From a checkpoint of a small sound classifier.
Model: 28.5M parameters, log mel input, arch transformer, width 384.
Training: 11400 steps, held-out accuracy 99%.
Data: trained on simulated sounds of rotating machines with and without faults, 18.7 epochs.
Rows from block 5 of a small sound classifier, named by matrix and row number. Rows with one number within an expert belong to one neuron, the router's apart. Each number is 500 + 50 x the weight over its row's rms, rounded and kept within 0 to 999. All counts start at 0. Numbers have three digits each.
Before each expert's rows are labels from the 100 clips, of 14976, where the router gives the expert most weight on average: "strongest on" is what is common among them. Only what is clearly more common there than usual is listed. The data: simulated sounds of rotating machines with and without faults.
# router: router (model.blocks.5.mlp.router.weight, 8x384), inputs 320-383
# gate: expert gate (model.blocks.5.mlp.gate, 8x192x384), inputs 320-383
# up: expert up (model.blocks.5.mlp.up, 8x192x384), inputs 320-383
# down: expert down (model.blocks.5.mlp.down, 8x384x192, transposed), outputs 320-383

# expert 1
strongest on: compressor
router.1:442564449431499540492515520551597615470447497528407439484531466509418581514421506537469466522436457454524536531442516596394456518501563458513584530453567482540562580504484500523564440480502579
gate.9:518572477489474485558434498508535552443435527603427484534514456522525552576534439480506556503539570531514386514485434478503503512498431392523556581540489546543474538517564586487448489487512457
up.9:518537461571485524480547478477474501500399437492543535489500564531483404420408604501538498490489550523466481556406457471518487547484516475481433495465413470495495454499461477429415443463593485
down.9:470422511542546465498590558506445412472471520483484495570523475408509569526466483556568483417477384456565595438531450493542538577494435502513516511499464432509430490490479487489470470482544433
gate.10:569456468540550442514492535494524508376581489477535455443568572508417531487446506498445553566472526478568585520468508498499495489455544545552520556546483564536586524547513515384457478533547473
up.10:572548520569572480575499510404506541460524496451437430516525429546442453479514522460499557568529400526508431383564525448441541448483449502482431517563543463516501561463568551496584549552516390
down.10:448466550456490524501576527452433472489503541442523459457591442528505503491471446447520476489548536462597567477472468493515444534545392459613499510606530473565588532520415584506547487499495511
gate.11:483506624477483529463501517526495484425538503556489451533461485473502450431435518426486531635451459404468513444443439551513488540439495395493492531464504527563469442519581546449473478533555512
up.11:508522405533497483450483449550559537558536528518516521554557450466497519530394509535490492405468568561477536622451526397441445499460492509561555544485498562451579571474508561477491541503571430
down.11:481503611481468455503478564489565579423420517515547527505478461552596470519454535546462518603555418559415531508510517557515553510534506461476432561494435499474586586626506401546593466495462568
gate.12:387451544453587628463524498558525436471515469446446568537548463490559453522520512368502464494394479471530518501553614482459453522485419501465468443546463441486510497423499576490525499438480487
up.12:430543497580570404524506493509511471433490548450537450500506518576452477493470455494414477497527529457567531526537456426498587496546442506481536565541519520496494424513479501465419606506536440
down.12:478479507455528617474508506553568580453478489510524532514451606474599521463522545503581531507358601483545528519398558495478494453501513454455534487401417522515508612412585515512457455437505520
gate.13:451489547563521495460502446594528430521467561476542493524604459518472428527480547501501580457419470529387568491589506446539506438476473556467462549536493560423488515547507471432544428417499567
up.13:561388458484456544460526440522420544383568424508484499538504522452510486514433559447508569510554487466503434590563497511448618539462550495446537480494561471448343538452472464472594471557423509
down.13:426527455479568491512499467496496502472453557509467528455642429456550460527445459544537543430504488467475558455484493375455541535498528551452529477578496561416549540474493452547499440483494522
gate.14:483519561505438526522436535573480553556484436543459553552592559415529527479463544682505460513480453542590584433475510520572437465555595507558487442510492490546541522523579441541435534503466450
up.14:519593471494502485518482453462503540496512447484502563557511460491419494563513550458564439495500508492434503518550547500581511540460466675508527488582448416514558566549508532453468499609557610
down.14:504516529609499551439462525536526455540590484409549472484471479501386662548477546492457486481533499596471505535428475496589498417587439553540500634560551524492485545541506518429517476517531556
gate.15:442480462484513426581545466517444391557560583467489479512543566525513453548547587595533539384434540415506512417493574438466523422473451447550495424471514390584545425476575510397535498480574445
up.15:493508476587516461589540451508430488465482565445493470457529633491478442507472539483500479445523558550503441581400508499483467476479493421471412488523372562505535363458479493529495525527553467
down.15:553467457481540507452508603574566514557480445523454560615529548473482496492471601421454480483485495414479545543575427487501523650475409567532631524566537552541468449444508564481515556478585470
gate.16:422500494514551419472525508395492469446531534496438485512612518533528479506465551459470512508541455550534467491509469513498525463422471437417501479573447547472506517558510524444463419456463533
up.16:528403473537411464524368405560430450506485528491535550561381467550484484505546482594507523576425566531434517480485501581573536446515534575507451566429525471537486456496471456544482620422537472
down.16:411489536454474414537455557518553553451473486529584508471552444488544485392507466448510507516496514577515569479432574483501396485515452503540411549484485478475543555541458533373505501414464626
gate.17:495449500569512446507502495471412487502553439460458456454518539411537479466536619506428536515486499436457457553521534563517580465543462523536478462496517452596409499435560447533406473516472504
up.17:522457424440487575546492512527485496531511497506412579406488504471542530563439548426541437420385509488537451556509498495483572508528562464444613501563407497472465497566394435534553393476542495
down.17:462524562540637427545522482531474456469523527581413420541431507489504453514528461541423511527517550486412481384501528467552449583516550475398533499474532529453500455473503566515399502517516509
gate.18:479414624536515536512525506474461539491508510471470451529558466500546489549608545561496532490572555434435442529618578503503479439514432601520425598429494515411529475520470445524491563560515411
up.18:458549511577563446517547527466548471399544503385500508498556496449515459553504394483583475521563500521505576498462443447550491480451560505595572425515523539477519545471592442461454505503521553
down.18:483512559399477452508467469524485499520525449428484408557529497652464582403460601454515477406553458437524445557508468501499557607533510434459538478495457555580585538479501524518542626538583456
gate.19:467495428428596517425581495492531538497399489499397510494515517519478533477499532408476518549436447450503527510490499535456526545474498499515475432501489461515458522583506533602588313388528538
up.19:510471584523373448541451450538525480492485568448601480460512516526547448478562452541479543483498544564470566506504486462611436497581491550445469529510469484502426465483559534483407510584518464
down.19:503489555517515537600442533467462518431517625506555470426432573541554497534489429524622509596463497536463521552491461569545518467567505434502444425452465520517484517549576496461491508496479517
gate.20:552445500368470510505614624548513480531470541468478506510599440524502496554408455486476519475510425544427553600409515456486509505476568429531613523533493522577495486548470492558450525489459428
up.20:532425530575417504494363494506564459484488457517470477481509558509556479412500535558507431499466587479482519504531555474518503519452419454480447519496496600397560542487558440457470564547520469
down.20:463522567555468510475515525480568502553507599523500539532562467495555535514529420525569475553495557563527494579434564432636488436418521543565559473506464464471473497494458578497478534503407539

# expert 4
strongest on: conveyor; air leak
router.4:549547451504562487513479471489474474530542471453473395503468571483525555466543580421499506497482426446514502428575558468380561522552481554497540499471491595559515536511508482528463461531515537
gate.9:466564452480563551609515488486431467398433576462453537533556545496468477454439430562525507520463455496570441465558537479536458590495458556473458464520481531505559627493423530555445505425550436
up.9:553538472507465422494412549403414536468478413445590464505555497448454528452518472457513557461541440516526454505532507498459473501562501495446492505491516590494548515549553432538413460493572489
down.9:483487445533487474487443457528555505545525412409507519410482549441496670484478476485559541451602441451483439492433504568565446439478536532574432470541483484499584540481558512478523572449530558
gate.10:553484535517527521558446489476451490445433509434474548456519546572500325578491467579494504499468461541502539530478496572498473450513501480451539531513421461510527416490476511482505501515509531
up.10:537553501523487492528518580490464461497418519636479510544560492554585444518389463565414530412506464539520568515522451505478531430447503528593490602539509480490576486524516452578518462528397468
down.10:539443519506564495504438518480548400396526454508500410563483541460507431528543522486540483509477490499493596470398562466545524584497491493463577549504429531566470469550471495434484496402474487
gate.11:503520445576527496424592522499444495540445495478374498461440460504500481512424533458479509493484492530474496385530396469503471559489567534445399429499525471515616562588504531514493545505431516
up.11:467552484501427515534515513508456493464514578502503521514568501445474483489495532518551451441447500483473595560451531558453434493509507602542495475500544461535564495520530513560573499523522472
down.11:421440520483541513349571481457477496468511463522594354545542549484477468499525501489443481467548455479484486546524412571529456502454556513539487569578537532472351526561473531485457547503511566
gate.12:496573501423626507549495502568568483469472479418459456478518434385432535456551448593359433506512521480497569495577526532480519482507496501462522496491582508436503574515588481521333417537547536
up.12:512522454480519509473554484417395416485518417439427545529490534595478617422526565505526494495484535454521446475530474433472528511546538528459436339632506628507448495558465508479582463574565494
down.12:479408492482448537465499507435470602519495446459549494511546523488514542446560460482439496431613509532476495514575554457514568518439473371587570520441541526521491493480450448575359442513551497
gate.13:408565509452587595506568498469562550471495440492469512467529516492480476474382393553457414441426427416492374486426527593497431406447538491490412532580439545535553536446461429517598432487451449
up.13:518470462532472478564498423479519375481548565472488562583477497468528481496521567550476426524514530541542538503509493484547538577489427518514458537539467465433543468443510513439569564497505429
down.13:526531519498511558561460510502459473455421479560460437509401483472585436566442560438452544519455520454483452389526438506447577523487483461439535512553509487430462400469632375558557418462499479
gate.14:510451545516450511530511449537462503481455445480457547492513489409540447443428406529526482532480407558514448471510425607556475522461467460415463535558501482429465429527507483558401428441473503
up.14:461439504493521518596557415507602501587582534449557537582425511516379586580518613581461493552497499484491484561563532482511461523550522497533511588559531487495480455442518532472495595451562434
down.14:478528545498541485570439420469449452505509410532506528504539547546506398574548476552441457449462552446533418435503443526575439574435545480480446453547511530441496532557500551552424463467539519
gate.15:462521498470591528533453519530435500427493479636451483524515476546530404415488442532561495516511425449451414497484508560514447515431487518558461568524569456521514534542469482520540385497496503
up.15:574481549522494481430523387437511479572550451435540508592507531428487557489543526511471497506504402492499519495586503465494515573513416511479442519507484545461424482505426535506434516486531558
down.15:450490507502466568412560488518448510611441548466555478560473504513500553485562494462449505521466435518456469519449515510513455522566557490485423446558616545443417526590445503528549480465611426
gate.16:519458497487402582561439395474573506471535473463485505569483529517418485449465519599466451549552476472371464627579491556523382580553555562480489509523444442530478482482494624562427537518468630
up.16:444494511467353522404418589465492475477564464422511477500454467448577546518476441555427558532490395496418550530560481485540496459466526578430488494548549486461555454472447497517483544514533483
down.16:610512515497551477437465505462530447487551439545502514588461477421547477523475573453382549486474578478481576508532458498507439498545447563418552516463509535528504369437473458464481462561456512
gate.17:463512535432523598508569515472486492441424493527442521527519463521471493424502437569559493518538511514542444607487445550550522501445502473433458596548418445451484539443454408495531430429442476
up.17:536494599595470558447534487557539515490551441498545459486503557509480486487542454565483530429419556455435554466542415414494411492523458435443563463496537588467425475582463583448455542521473501
down.17:550437455495430492450571504450513613495446563495564537558442469512595501624460562429476504628452506508546500495409582464578572432538469510474513389567614459450498507436421497547593542502512477
gate.18:496411483501421521506603575497494488520406422490506519528496464562480428474466487530594483456423465502513523528459574574541508609459577481534466481514499416502495565420494427459543554520471429
up.18:557496424496508566455639460596608426441430554468497545558410473555501387589461448434482520537541620613554483484459449564525580652536471560472478458482531487532614490508459579440515509449484422
down.18:522472487559601447475474601511510423458466512525436420533503506584461499540457452489553578453571531466572506494428536578515433588481466380443528567483557551517408417450508484525554412471494494
gate.19:437512528424514534434517432511437475457528499494447541538504517460453416486452496541566448535608474546533400504521547537582472432523503554476455534498444451527468484502605508513501537584412570
up.19:485540576536567433550531495509542478439618457528544461554524525568403555579494476465486549475429545500473545523485516419494498473522420509483530415492464475500426391487416512415512559532460524
down.19:397439517513437610423505494540567492492503462477559502482571531532523525411434432547533466591414478507523494498447479477491540456516475423535488503483488591413451555509541574480569459467447398
gate.20:491562490530525469498445494486480569514569484497436456396524507588525465397476477534568509453511443545420470476570507443480519504476484572472482499490465601524491457560509496567454457600465619
up.20:415481470502472529446522564460385532471520463464545457506535515515427479535498373400516579465540427463471444488494499479530474467519520503518463460506503574460469500554484580440488438486467566
down.20:499489553564500507550481523490471374457468506527402470497483503467541456523447509494422469451499482488524514438511476508467496518489437430500576559467482493526465504503558452531501437527428489

# expert 3
strongest on: electric motor
router.3:495526527483466499459509591483581562419427493528585520496421422472517456524459435506500437533436531522443600470472456474521499450553500479517492488536523454516495517495486557523571590596463522
gate.9:511545621550463554581539486584440539442507465531484499434475501506528428461495477480535408525517408499467493536543446517530488423511531462440565472422591545591580529573390571543574518509472589
up.9:631481466484454518517520472445510497496485551478508502516487480442503535535506590566539553569476460509580475403457515491556516476487422522467470411479508473517516470466471625567488468542584431
down.9:606506532521528494598556462500566508530546470454444441491594530457505473527435434456539456505592487486499459408496475487571552512479518475458552564508557444454440510486509614459495465473567462
gate.10:514440545616528542467535501499480425484533549445498472508555514478559513492506605533525568553493473537378511561464498539627485509544470450540450518461432582436567550578474449495433472512501536
up.10:443580502504471401503538571420424538492467453493422440567493496487501656539510508427503586461482464444426495505564567439428597467482545461445578510431517481501453396492456480475532476539489488
down.10:410544538518518441464519619538443449466538527543442467402530500459442499531618493519502521473502503545538544434484555536545590490551435485595439512505481340422424496482540472509518368564452499
gate.11:482614496402552577455490571495525564480541469522518521506461539549500460469458515508600479501435486505517417492559456634406452454540510482499480510436555488558480541489502468588522343540479486
up.11:478519407438486412510476528529546421599521554501522567533530437467467518541492496444555494432528505544480517507500547490509548605486540546462519536601527491463621504482416521452450519481467449
down.11:522480452468532505451445531462545560476466423455456451486550439530426501569523474514524449450508497483461479493586489491515451495484485502543609499473520532452524511465509523551561531501394496
gate.12:566494552472467474524522541446492553430489495486451488402491417571573473573479488575540468598538627413557496450506503510492427441541542508579453481406500493532504591413490507455469521555481513
up.12:550435504439458419503489489447553513480512434505559527498479420461557467558427612590479437548421571532438495438472498485490489413416517520538502476508493428496471557482513456498528481474503490
down.12:549480576493469482553536553551512490497504411457486515560451489455477626536483591505469355435444478446426537509445515593522527476420537374469459480525550525416492378507547525428467530497533452
gate.13:448545618554458522422587472553521457500450529533488460433519530488593604392383496511428537434510518443489523555482394360522584442495485536484576523428459490503421530407546536435510490447444426
up.13:541481435435454494528624508565476468446525495540461504486552525392422536476448490538458478562460505447503504476540518447463449532541475492491519606489474438460431552510492480532426426458448491
down.13:491507502467413517478446576479490452496494470467533578514527450516575486496547535474433508586570450470547578506470454520416441554500477558546516522470522426586500555452580479581544465608557414
gate.14:555521499379572549499484492435467568471478487500452491450485594507522482542399611461481452541478465461560459502528431580475523515476590523507512478523513527618461488513509465535467441458418569
up.14:486478431538435428437503461548482482532490578425574522528474493473452539578557635419469486509553503513475512500550516491501532468517453531527478428425415495460507562493634512520511550474532488
down.14:547432495486450469479461473502502411527422403560527536460487489399537492503463593439489498462500399518475468443595558380447507515563420512484541466494487485490493461502380552565566398436560395
gate.15:527460475565485452432475454532460472537461521429511460396488508466593376494584588439500584511610467558541429470505499526483534502521574461505450501472448618450590497513544540540353404463536583
up.15:511459453479460575422557468531460517453499501491469430400543483466446437418472534534433548533377444450479498446378452563487503473475553454513585538474552531488456505531500392597467468482435480
down.15:444563503527516511462611419536493488481506502469524540492529444505438481434556448568468437543487513491434494631466511496496525424492502517510477425524597585554425559546534476443500671507531530
gate.16:513408437496500561539587423475438491599498472546491498495442545515461432455473553573516426552534502636550459459510503557469477507442496465370478443542438478465491551531454548592496414527607525
up.16:486527589501453479539563582510455443478531485517536505576509539451426494483583462534576471451512550545533455452489496415514463510509505478511535497507503547510517579530462573429577470510445507
down.16:526455554535560515458508485515505521499490453608466493500418471457431390650499483469557546456575516478533552443504531546425420453497569544498495530554503489439476520504521505516553521521472552
gate.17:516511485443498530596513413430420482572456477602532510556541588516610413501509488485524543517518472506516366535470511657499545510519505445482479542460490510558450502478559433532528388402424503
up.17:399526495544458556560480452424414516440495359549456533554484464483533454449496436485469488628514509479452508528391472488439498512480488474479510495535592520469505594482449607544522514510495496
down.17:439480486517498638504606449494507539518512481434496488476444494491523494438519527429617468452521547575500506487428471474386466535392527524491376468436580441515578525568452449500427474580502524
gate.18:440447489512518525528526424467437456464472478525480562402483525526577431438461537504533512432496472567533423563449487509509455542491547494469483536598447514499580535538542488532514429455464463
up.18:435547554521418466474511599493553489440519364461494451458457447569488550394512420551474497492497426457487535400470564474515441453563499481559566474398535506534490560596510552548423472499507528
down.18:435499478443519495462525576568379551525458462436556505490512468537424508501543450533561459461439491366392457569450374522526423467444540516515541626475524536562534516516492458501435580489413579
gate.19:642535431552503488448518575518515463532504553535438471457467443479487499564445502433503530463509451460516486543462502484508485370473477530473567501605463477536528470593421399440523521548389538
up.19:545525509452464455645544547487478517392517528527452451409495603501490503555524461410566492545540531491557550598553438458480582489486447474441486577489559491508564490461538469541456569457519492
down.19:576482529615427495441440588483481423482507473603586438493485369498500527545544464461458441544464508501538482543559349438410559495538442491483491562466410450587522502505451522452449490484539559
gate.20:512429551487535543532498411452493524475495547494492526437480549469494497442494492515555453465473499484568439483426453561540463482452446435424475499506483505504430525499527492623458368420495551
up.20:449435543525542497458501554487495562465437436435507498417533459400463511544491435475539547563459447497458511461457569579526474455431519549527567498475568478497471519532491445626504532413502560
down.20:390530441520531501533561571487453551477547536543491573498501536509509432424505415572503449540547517418509469479503570576490468431428481478458507459438455578463554576542303483539507535502526455

# expert 0
strongest on: compressor; text has "speed"; speed: medium
router.0:547527489435445536407541550503560627543478541553497593540492466489527543556470514488467503442459493509516535533466482575426549466471562568522521512565582462558456541457434563478573495502491470
gate.9:558490556524534469425531524520463442477464551516487548539508486533531546476417490398505606497496574463598502487502457502397526447477541549521584526393469414450553511544435503544513505517574441
up.9:417447416495504408576513458437456575502558509468499458524487481441488478464515526432528468512512600471458439611427607458464495493537467467501487535533510547426425453411490533438451513521475472
down.9:478445519496400500532482512442483474465501487414415491450500547566530491422473482543489515529442623554537511512478494519496446532501458504469495482494515425569499518537535522518549402507515562
gate.10:536429405489441424471484547506487420561439518373410480463584543550559533531496599460550516576419525528594445400623499426469495486444485501496493499536463545419495485537493573469534546479489512
up.10:490478546472482339581470505393489425420531506470485516522542480440415550468469509537501537486465470445547489499511456415578479427553587544536448507517485567470513538456626475438469465485500444
down.10:454548572566473492538536425457473506417463476513494541540602446456441520502481497526516386469483482527505446494579432476454421516430504426476506627499498457502500470513490559520487562492512464
gate.11:530436503521492514445450462440453396423481590505599495411525460540539517507549413552446608595461507510462589587553560502445488426580548522503499484546519538446460599513542512593480518470525464
up.11:476546491562447423574501508465456523479444494483403453447608472565569448509521450490440566438510513480450522527583591500539494536590530436514458574437491472524430506459516498477478524560561533
down.11:496463541477483565488534547543448533562506499499445588383504401567469522479538528417448488571530427462512500437511588455548492516527561509555414533514501437490599539547523425506382530522472411
gate.12:491426495551543500547502480474615443490507548545481391523602504459475534462612551439469534535479451545534523418582411578488447549412567513411507472548488521510548488493418498534495361574452493
up.12:494401460530470570516464441469521506482538537432429479456471449505620552495505422517575562391484439420417523526545511495631561556520551521407415463519600528414425360523518497547486580593517564
down.12:464474441462477510456457503505458442342557472534558502525471454457480514581663435492503565608494516448516437493462539506478491450518526578539466528502531500522592497340541534613477525499501497
gate.13:431503459525536553521500439503449544515547476457551440451438567534498441468489533569506442396522496410524409510533574570461556424514440492565424570581500444443544553506468517534525475524497593
up.13:518534457560425475465489524496465479462568485466481534484528546443538537522591573447482558496554602480468356361482438505497463448529489600494445409488431511494447534523548470481417562547552540
down.13:508515549512457631385538457499539497452454413542496449541481528488549455450518553478472497468471532525456482484470536515420536531542526447547533506489442460486497483433506501554445523523423428
gate.14:419484484530410561485450523427533488509525480529462574547430535473516506402501471557503495563404409443503506487494417416599577528574482570511558509554567522565480534561552432466429473437475494
up.14:547498493485586484537529497534524455444436418453440534531481526461511465539460556509474441493445535496529590484540536448507570538593496464564537415488553491456424546506498513557536435403516480
down.14:478444488523443498511610593521439454416505428437517560484426547474524432574417506472480498573485457577568500537447590542521433448560541550460513513496495480591467487513488422544427477442521559
gate.15:585464503495488504479488504411541630421464522510601545487426465506506498430508541502560504516527414478482500458468468550531563512528511537521464547480437505482555533546448475525436452578620411
up.15:476457534496544394504511521514539458479493474485505546587541555447484585459500486508590580506556541493581569485466467509474499554439493585510552554508557402509570507427492625453445461479500420
down.15:421459435452514511556477449470566549559533488574438452425471536455515506471496474549447486440559499546497527516474511539527471444496505561492446549528566515551591625505531601471459530434468438
gate.16:493581522547569537440533569544529537584444468428498585502477598430437449525505451533518542515493538468564552565551449472527445458528491460489558473414448590480556546532426588487441527482497439
up.16:557474491484502545397510528417463442545507517507458518508497507412606588524535453469500436488541473474457582555500547462423495494464432545494383456507512463535523449438500553500575501578577476
down.16:529486434555552434467428603532452470512513580591394425527553466544505512462440554541545607481454362449526381443452561510513505502436409541445465467466471396482501581486428453584492446492519486
gate.17:507553605501476524468484527498421434512567590489484566435501475547550443505533485485564527508424568501510365569487480556477530410616538471433486515488475442515370438531586439494436454450457496
up.17:378484525557501451481461459502514443550544501513500473486460461492547474608476389552533537535478539494456517559522461550544639462530573534488465549548527430584468446429617553472432541635483486
down.17:459517490417559486502468602455499506415515455513473427468512517492468466557474419541451445439434477426431492463499545438503525563468497591480480581460547510420477426412402508511514422538536475
gate.18:476569511608465470488504392530496523445551475432487528483397532495547433463520532523460538572538484397373498512513500478484502485498483396479508595395500541507463553498537422486515471516530552
up.18:490537463516500520389480529587563546539458513511553449550441485395462476382457444531524540515512428555568510479511541494471529495561471465488508479509415413528581486412536420474533519611464525
down.18:480549452447475532447421558598481440515481458532519595518474435488508547441580553612502505467569499474594535550486480486509501396473530431560489576589596465461580521422539505445520484498490444
gate.19:521523477464493530436454488510571535477496446489491442449526497498488545408479545465462541580438416510495544545473460487509456516522481497524544538465492571560543564597514494519520485455479552
up.19:469519463526473497421553544542517582452466492456476451444567458498449558423468505492516535612430495480524527527472518508491512517501556512502550460436550546441512551572518490607471510440428577
down.19:515476486431584534423472562511528421565511495511439468655517415427495488541512486501483512445455470393490515454546498445464502610526494587493544448581511508531492462523437523491522488586536385
gate.20:465603511479489462544454453549437537493554532481498498453447614511579485518526422512527504495476553492453480524555570552518549405487481533551429495471499395592431440455504528479456550528494491
up.20:510571524322542472494501522537450520548517553547488498463456580528560458511344470504526509599459426465480545509337583576472537512479484541460426459452501501554403605485497556504540418451484574
down.20:472438505477617509438567501571574512482564469498516487533468525484486432412454423586505356385451556438550516548513494465523501426409427433475399480509543493473506438410525424524513555492386488

# expert 5
strongest on: fan; thin (high-pass)
router.5:525566519461426457508495527605580607536526530533514542500455482548464503579510498523450431473430518525426598514448419472494544398540538483512575532480579426511450470475466504466536577585407510
gate.9:541472478512514499519469474429542472538426466526497471476480518486471536540457510469492570549441532528521519507530490526528538511574431477463554482516545469390540493601454505590491473489622540
up.9:528552588522577530500456457464468467440605530532484531485608432425462483534497506535469454484495481470536579476480466443548510482469518448543535570556537489532491541449486453571480571484515433
down.9:596631503462572504539539504461548529461603442495496489551497552544526456486467502410438411501475537439511583556476511471558445522555522552405494543517489542510414490538441536450445466539353508
gate.10:400477539584553500483495533434473527484497475447516485447553530533555485427555553445523541514546427491542440472576565478500436469464517436454517489496456579448511478459583562536436484426474498
up.10:541506562536551535434599535545450557466443479537450453373510558560545395467455411558460482463467504436461511461416398540497472407513613562513522485520496523561354448559503489486542455457443564
down.10:505519529499465479491551469490462580537548533449583522460587477603456441474494400578587469504539497545478601556463506598494366422496582464578444558471471464535554583550479476472393611508495522
gate.11:519551593498526555587545477444425572364481435534514519438516484562505440465451530522553525576551496456572522533484500480507416542467528454501604480555520516478398484464572524501452454464478538
up.11:503494504502529523563457547433529475541584492548491435569518421467449497540547581497460548514525509559569552515555457413572564559593490492504595483428512467441517581483519582494416509566499505
down.11:524488499446491514503565559466545524526573535540479519546505555487532513606525556448478530481475453452595508467563494521457476569560460461420575563564467432549424483490514563426563450488515471
gate.12:399499440528500525465484600515477526465516574521511472466607460573479545439394542532498482580481451445511425486615540534481467444465526410483423462552468463498628524500541457527427481474432527
up.12:437622458449474506508486566450498479451534547481469517542493478441491464433426574507495385520481444427473455414520434530560488451452591493515556483567545540532521458521482545561396504515469534
down.12:617524500521467468589529477441523550553474488453473554491541491455566507469530571564568526445421556417468486572555483520481404506543425486574494433592514524525542447516446514568510500511541495
gate.13:484558426474522512483488543452467543456505429505475432415556518537585485442531514453481522464458474459496490414500496570375502512492574485504531503489558538525560522538577478558453422458474615
up.13:460527564471427547478500580526428574486461500521510517423517524566570333474464398525554453515532515482479375551415462618540460416534632567503531554515489469541485518535568480500500492488458488
down.13:425557539489460486465524513516523556563518541453588542455490511524461484462578499541545445492551510551471553551455514613547424464503563547539504494503399520522513590514490442447449641535463528
gate.14:413472589558461575526467466438459466496488479465442477450645496447492472384575518548561544559452537510570499444471577497514469520489459493482546487469406585429485471522511528488441448420559493
up.14:577505580438491538524559567527432622439380438477491522484516497603538437478420457557463503520415466510390393471290458563452477450534564515454572555546538413525427540515457441511621471433443582
down.14:359652554580474511509484540518500551439551580491509502460499475471476478405550432497529453528571505519534442573486515551582467438495510498575440459419488488595516618511491427529417552504459512
gate.15:489491475589458477535541440421385464445484456493457463458510464474556433438596509446552587558577464515546446533559612515505452502504512397448498505490483562503497513504564473574440474498539499
up.15:494478389464494490523452411436560418535532501527500546593470483390516557561561627414505470536525500598568546466556518394516547525551448448489449440476525492466523498489565514408482503538554387
down.15:556455480473537443498437401440424501495445481475512490458423445431528502553521621454461543455489502498435571413483618435421626538516465440436523495489501519480472430424580544543477414545533494
gate.16:544498494478451554448437513541498544438629536529440481527444546536437502471496530456510484487535510478568504537491532404468488554449533407521522474466535484453503487568440440446525428486463556
up.16:538520517465495578461491496473450436576444551493507551499637455491623486374486563474436482522445548416501455572627548473488519548580450549502418332434469471548444465404443405434404553445533519
down.16:478431488477491461518527568523538537480426477611542561478472542481462517489477443498529579491415553454537489509480542464483507572520571584545591437526518519517434436453480402479474527472545519
gate.17:503398572579512498513432449487433451437423464511440445525520463516618455447549563481566541568595447569527394504473467513564511518487547457439464530494495565467521459540520480582461420473581519
up.17:503531409454495516493486477455607430585553496507510465587489474377403659544536598472510474476523495539534592452591488419437527551554393501500536430459501533442565537501428551405504553481582451
down.17:561461506463515518612482508455495434528470452538421487583464498425488479615355531461462521461440488471489454413512465471425596577530513530443512539541590485455434390476512563528591415467490449
gate.18:494458550524539535493507614506579589507554395422534526492497494577513488582461543483505529448479493407543522494502408549519525451513503445396470469496568473551462506426563480572493418444435459
up.18:475442475518566537624561544481565511418512577414475477508602575525537485526528431474445518566512524558440500552472592578455547514422513485444421545533477483518411445491569443522433531419488456
down.18:508367447476489522423483515510484539556499554440531462497469508558467483505504503454498424533467505547548598603553435528554491449575534507534434460476527528517495610461449564513472610488454532
gate.19:506482464535524457490585509568535573522551525439525513419569567553583508460480439496529528545386476470377536468459532467516482579449467472468590538483461538546483521495545552541503477619472478
up.19:467540528599577597454525554588482411435583506573476470472523517573577405502490415593430492452492596501452461368424506567465521482433556437429508540420553522481504507502502507407516449411465594
down.19:521486494460483542518504474480513569481563567494585585495414541391412492497407469480525486485524488436435494578540493478530477516439569561545382519468501419598497581467513496532527504508404481
gate.20:400525555382533469459532486553445423498556512450645569496438508513558584502511526426591505491594413548472501541483525563516507532547428586451434540481452448476563569521533514488589578559476470
up.20:524551498442499587508543456556481586491504517515526611453509507533481508431564529480499543498570472544367538457575504511517466519392511473506497497504471489635472621537571597457536502472480538
down.20:427624520515531556513535454481495491473564545465448572485606527495499483482495457423510621424585521499515455527549529555608413517453542425552526591462554474478560517459514518514473482429434551